config.toml
model = "model that answers yes/no questions on an image's attributes"
dataset = "patchworks of several textures"
train_examples = 145000
image_size = 64
crop_scale_min = 1
horizontal_flip = true
color_jitter = 0.1
questions_per_image = 4
encoder_arch = "swin"
encoder_norm = "layernorm"
encoder_norm_position = "pre"
encoder_activation = "swiglu"
encoder_mlp_ratio = 2
encoder_head_dim = 32
encoder_fused_qkv = false
encoder_bias = "qkv"
encoder_qk_norm = false
encoder_layer_scale_init = 0.01
encoder_parallel_block = true
encoder_inner_norm = false
encoder_patch_size = [4, 4]
encoder_conv_stem = false
encoder_depths = [3, 6, 6]
encoder_widths = [64, 128, 256]
fusion = "prefix"
fusion_encoder_width = 320
fusion_encoder_layers = 6
fusion_encoder_norm = "layernorm"
fusion_encoder_norm_position = "pre"
fusion_encoder_activation = "gelu_tanh"
fusion_encoder_mlp_ratio = 6
fusion_encoder_head_dim = 32
fusion_encoder_fused_qkv = true
fusion_encoder_bias = "none"
fusion_encoder_qk_norm = true
fusion_encoder_layer_scale_init = 0.1
fusion_encoder_parallel_block = true
fusion_encoder_inner_norm = false
fusion_encoder_drop_path = 0.05
fusion_encoder_positions = "learned"
fusion_encoder_connector = "mlp"
init = "kaiming_normal"
residual_init = "scaled_by_depth"
optimizer = "muon"
muon_scale = "match_rms_adamw"
lr = 0.0074
momentum = 0.95
nesterov = true
orthogonalizer = "polar_express"
adamw_lr_other_params = 0.001
steps = 5300
batch_size = 64
epochs = 2.3
lr_schedule = "linear"
final_lr_fraction = 0
warmup_steps = 260
weight_decay = 0.03
adamw_weight_decay_other_params = 0
Rows from block 2 of the image encoder of a small model that answers yes/no questions on an image's attributes, named by matrix and row number. Rows with one number belong to one neuron. Each number is 128 + 32 x the weight over its row's rms, rounded and kept within 0 to 255. All counts start at 0. Numbers have three digits each.
Before each neuron's rows are labels from the 100 images, of 14976, where the neuron reaches its largest size: "strongest on" is what is common among them; "patch colour" is the nearest of a few named colours to the mean colour under the peak. Only what is clearly more common there than usual is listed. The data: patchworks of several textures.
# gate: MLP gate (encoder.blocks.2.mlp.gate.weight, 128x64), inputs 0-63
# fc1: MLP up (encoder.blocks.2.mlp.fc1.weight, 128x64), inputs 0-63
# fc2: MLP down (encoder.blocks.2.mlp.fc2.weight, 64x128, transposed), outputs 0-63

strongest on: orange
patch colour: orange
gate.85:119163137118104068125138144162172139137101126152165111044146131139148134117103109156072187086145062188108155156133172111173068108127127085131120169067116079146105113154146163152114113089141153
fc1.85:098142192109083142099093136087124189144168190123117121188175131159069132132101092141091086125104164129156084100040120124124084134143156131081124179123118127142122110112142075104139149138137178
fc2.85:136119078140086111120134193116164137100103135147156146098172059126073091124137158145146147154074095129084111148086112091100121133139146145103083151058129063135104120186117140162096154060148166

strongest on: white; looped
patch colour: grey
gate.123:074148148108133214108119100129064139151201123138088112078112171097179115128131153131114102117169187114121101153112165103113176136176159156082134167154189120169118130091168141122098146121156122
fc1.123:151136131149114093097099140112143124073114112131123112234149134110174138132130154113147154078127124163143096123112142148049101091142188207112120174108104108089121171148098072099156089099144107
fc2.123:106111125157133151141116131125184056085120101124183142098131145173100111088070102103149165108176122096144121142112149143143184175131092184137097131142154125122170039196124092151087133100120156

strongest on: black; yellow
patch colour: brown
gate.64:086179162108192144116120128175075167153142082130148151161100108150120169161152102157148106131130179076101131073127158036114123180147071123109110174096109151127082101131118126134128115088089112
fc1.64:078131079134125061122150117183114079127112167157118115221111062106077156126125114069148151123147160145102182144127115102102199163141083150126106102095124150110158129090094137133159095118112120
fc2.64:118178113120119093138175157153122125097138099034100147077113109076147151155106115136101130101154128092134148144087119151080079144194077164129123150156162044102136173092182114136145108123146131

strongest on: orange
patch colour: grey; orange
gate.122:095151071155081120107119189117130161106102163134080198133166164167132169167124104066098146138190126168115118147084159106167086136113123120116131166108114160128119174123128084146146063114155181
fc1.122:171165128125161134163121053107079067133187142127119088121145202048154171146144125069094126113148161144148188124113145142118135109152091127106186134139143169073115125104158132127169118159117115
fc2.122:142052155115177130079147058118137053121123089116154160119097134101166100103147117137162114076146083110126125116139138142132183101097130159126141139177057114185125153079151187128114127104123083

strongest on: orange; grey
patch colour: orange
gate.28:049174137098149113070145147172108219145109145149143139171177090162096111154111122159104133143152112177124109119150183121139068116101134122106093157114082116167127135096133086148099110059124108
fc1.28:090081106097152164124208088158120206118138101125148105168150092119068122082183200131119112131119141111191179101159110073128156142140129144170137138148145131124128105161135117152137175124139073
fc2.28:207068160099096101098144076127132153113143066126133141109115177102149155111126101159137148040066107117136158155139101153138166157117182111108191132179135099073116130147118120089147143141161126

strongest on: blue
patch colour: grey
gate.59:082107071169159154132129079140083115103097107122094120163135166102141085157097045166122128123115113159119115182183177103138052156124142133141179129097169114152138125143109101162166084167168127
fc1.59:106118138140120111090138101102152152162145163119176118117068136149147162092182180101111153120127138129135136126138163126139092088143148231094110127111069078080179114161150093111092073090099179
fc2.59:144126133152070140172077174184037119130071149074109066184139131099119148116169112100120161149105095145104180154188123150073165128148114139171146128118104153138121126139156120101089138137099141

strongest on: green
patch colour: green
gate.117:110168148131148106121142117140106141096087186205115123140139085093130169076124174143173117144217116096119165110082157167094120119114133154085123097125092077078089089115129130113118172150150186
fc1.117:181110097112086137152131065125157141128180110027137158090166178139126116155187088155128149125115094118096086143131115113152106136148142168086156157129095196176128125153164139113094113084107166
fc2.117:144102073147137124145170202179112108148128179101198143131090140091138165082131152141154139149140163157120129143158107196134103108155153138110156177184161134174071088116158071105144112136111169

strongest on: black; pink
patch colour: brown
gate.108:152123109082146078118163177118155121133083076127195099113140101171150117127197111184088140122078159081136141144142094122169141104190120128065115090150131078132135129117157102196105109162127102
fc1.108:144140056175077120118141166171139153118169108174165094185119101093106083130171110134130140140138095095101126155071126140154142169192168101136083167085096073150163108162135143129124101159137077
fc2.108:121134176142154166061161088129078182124075098057193109099171116140194118098132173125114176077146145109124125123112135113144163150103130083115144101133084139072116183112134144114169119099125144

strongest on: blue; black
patch colour: blue
gate.68:177118069116167129120129153084125091170187165179193127141183146140153145112155070118121136128135133137094139057116115092171108123081113139110169118135121070098072121074161141117102095104130173
fc1.68:127153138115142195084120128138137184097085053126128127124103178092122165175140094087155184149112124135167139144104119147173101116130066101123134134059140125101126148123113121108106133042184178
fc2.68:089121137162151179172146087132118155157158123104123104171196193136182123091119092034144121104139119136125100123106090168135127103105077134188128159121124133160107186099132125078120108158145075

strongest on: green; looped
patch colour: grey
gate.124:073158121119129159157127082106093161073129150178098104121101111069118164163100144110143180100106149138148098164131102129140109107065172121132106139119059094215156070163138170139162127145150142
fc1.124:125124116086107101141122165158178100134101097061123141165198155136084104090141137156138146211175091171130119130148090153104144143112129093102169153122176129064099165113156068151093136146100160
fc2.124:142172093155153102194170116089140092103193121083117087091093118165098136090166153159166160148077189088158144118066164123142101123141077126175109123136168126192137110099121143118107111099137145

strongest on: blue
patch colour: blue
gate.107:132114144100099127199098128115098110093115148117122180130160155072191114080092069150148102150136168136139135132095163134108114151209169099060122120104194122079154102145131174119099134135146087
fc1.107:202122109131120057101141137135155111156163103062146091089062148147102161153167150153129151087094097063176071147159148117097084122119120168122161189131118114111165144101098120140111169145111143
fc2.107:113177117088096134161078137136072141136095105147099168150117128130132060146105138067178110085108123142106127135113081107170169172140141137103095202134147120065083127101163128123141137060156075

strongest on: black; white
patch colour: brown
gate.9:143141098126123156119142086176114183060141116155188080175124099103190120144163117134151126146165156143147119120125147175188143072112062107122106111079136138116064135117106077103154127089180123
fc1.9:131151066080099177139083193124109077138158155151135161129168138148132113152137146156068107119118126146152121085151043127149074113118174157092177121097143098163108122093118175124129073132142184
fc2.9:153125137164157117095129069124129121108128173092141122092130123135117173103167138095074134171124095125206096172099079128121169150069110090119089115084127158072120136195150074109152123148117062

strongest on: black
patch colour: brown
gate.112:148169139147153153138095099197100212154131114134132097114101181061086154062146123123083134142123160128171124160125120095115141170116124134149088086110155142113091177164130122148070134058152106
fc1.112:116076131148139147198089141130132091069175068128151149106123115140145162208137117075172107120127126142121150163121100067152131094187112149107186141130168116115092095179103159154096173110136114
fc2.112:126092185156113122092085130156103178123074086111100080159163123137136085192150118091114156126109178150096126119108206137114154093192111091101142148164096160103123187125145158085135139085113154

strongest on: orange; blue
patch colour: grey
gate.82:154147132043168122132142149130162112138108140173160108114140106110167096112171137113147141112187093217129144117084157096191131092166103084052151173141134099120142126103115184104106144133130166
fc1.82:157157153036097076143102139174184087135117115109153174174091124156144119148155111147153121137112150150094168110170126125091128101084133080198133061159093155113153159101121153140174138112115088
fc2.82:109114220115127095150107112069081147140106123122130125089084144139122119122129139111181219133098171112123114119110126165136159185116106115102167098158158069091100108124130089138134146222124133

strongest on: green; blue
patch colour: green
gate.62:119118116103128173101109056105088131081057123135132104133193109035144113128123177133174132151119145133128139188047096114125103133168129127129124091146121100130185121159083155135130156166163119
fc1.62:138085108154159086122106118067162122173129101127145149136148146135077130114098124085133114155079065081181094058168066114181118150155109129095182181134142102147171115128098170165111098149128132
fc2.62:139146136108128130088163130116076110132097154122120134093131151092172172117118147115128161163097198179111127178157133134199122078192133133175105206163152168106109155110116060102126131083160148

strongest on: white; purple; zigzag
patch colour: purple
gate.45:164150099138119081173148162109111095103108174120147124135186178122133050084099127081146113170179095111119129138116135091122100084135096144089088153166127160077079121087147141137197088093164122
fc1.45:142098104152157166088086107124134045141127177103136185133098137142118130069136164144115109073127135097119101146139119128100065157127093111161142124087092233144123170083092109142163167141115135
fc2.45:135117106079168097163140061137135101104114159095086140118112063115169175171090111064154105140125071079131110161126047137122127171151123132146138126164116114144167078136123077146146153108118068

strongest on: blue
patch colour: grey
gate.17:120140090217173147156134147118111094181152081139142126179139146136100153142137107090120171161098187094123157111104150143109106060109179111124129094180109088082105117098101097148158174140133191
fc1.17:121164132089094082123169145174140181174102171117064134129082164139102119121129103125139102150110086113128133193085135106127150163108104140122171172124157149123106127234130100144113112204097146
fc2.17:114118084156137114111111161085137141146131110106193163102174174101145142119178118131153207139114120049129129101174132098099148142125170172119055147106136063168113135138083177123117084107130161

strongest on: teal; pink; green
patch colour: grey
gate.66:138102137134173196161136133093116112101083131113202130113158157143072170103094117172132094184101126118073120119178154126101164167092109135186108158125094145101117112094137156132096196068139103
fc1.66:110150112075140084089096156105094117125138059200177149101164126158133107123132098139108092138181128115188111146076154185117129127145174085135116125139115164126170090141178125102169123061168097
fc2.66:102113118165123132139159109174116165117188133083135156130128169107149137117106107124119111131161101229140149153116151126106171117107149101113143102184165127178148134025152120221113136144112123

strongest on: white
patch colour: pink
gate.114:134121140130110114103204166105095161102147129136119138111166163078087178109170081171149158150108064086107138167141152150137085126063142078101116108165106145123107086194170156139165144105168152
fc1.114:114097165148177121089111135132070131066142141148096140127119094126076109125114120069168153087094101147165071090177085092131124114185154157111122187098120083156058123150105133084155163106129148
fc2.114:138140136115143146158059082128152099164121165123101109124153134158070148053143149092098109101099127111076075166084096127105104097119153154178131129098087203144080105084086159089091107135128146

strongest on: blue; orange
patch colour: grey
gate.22:073166078171238191093143159133097159109116122162150084072152151165104096071107083075110152108143129120168104103087130128149109111159158128107133116090169112137165111104146125124146131135121108
fc1.22:119125122165132076180131081143089124158108171110100105163141135132075138139046144125110119147155135138138093152197111114146114139116117163158151155089110125116115058185111049172167158185130098
fc2.22:192171208087135101125120153099085121130148141144114150124101126123102120164156171096119122144114123184156169074088117180203167152138204168108112136180130138167131085106170147147126123111147120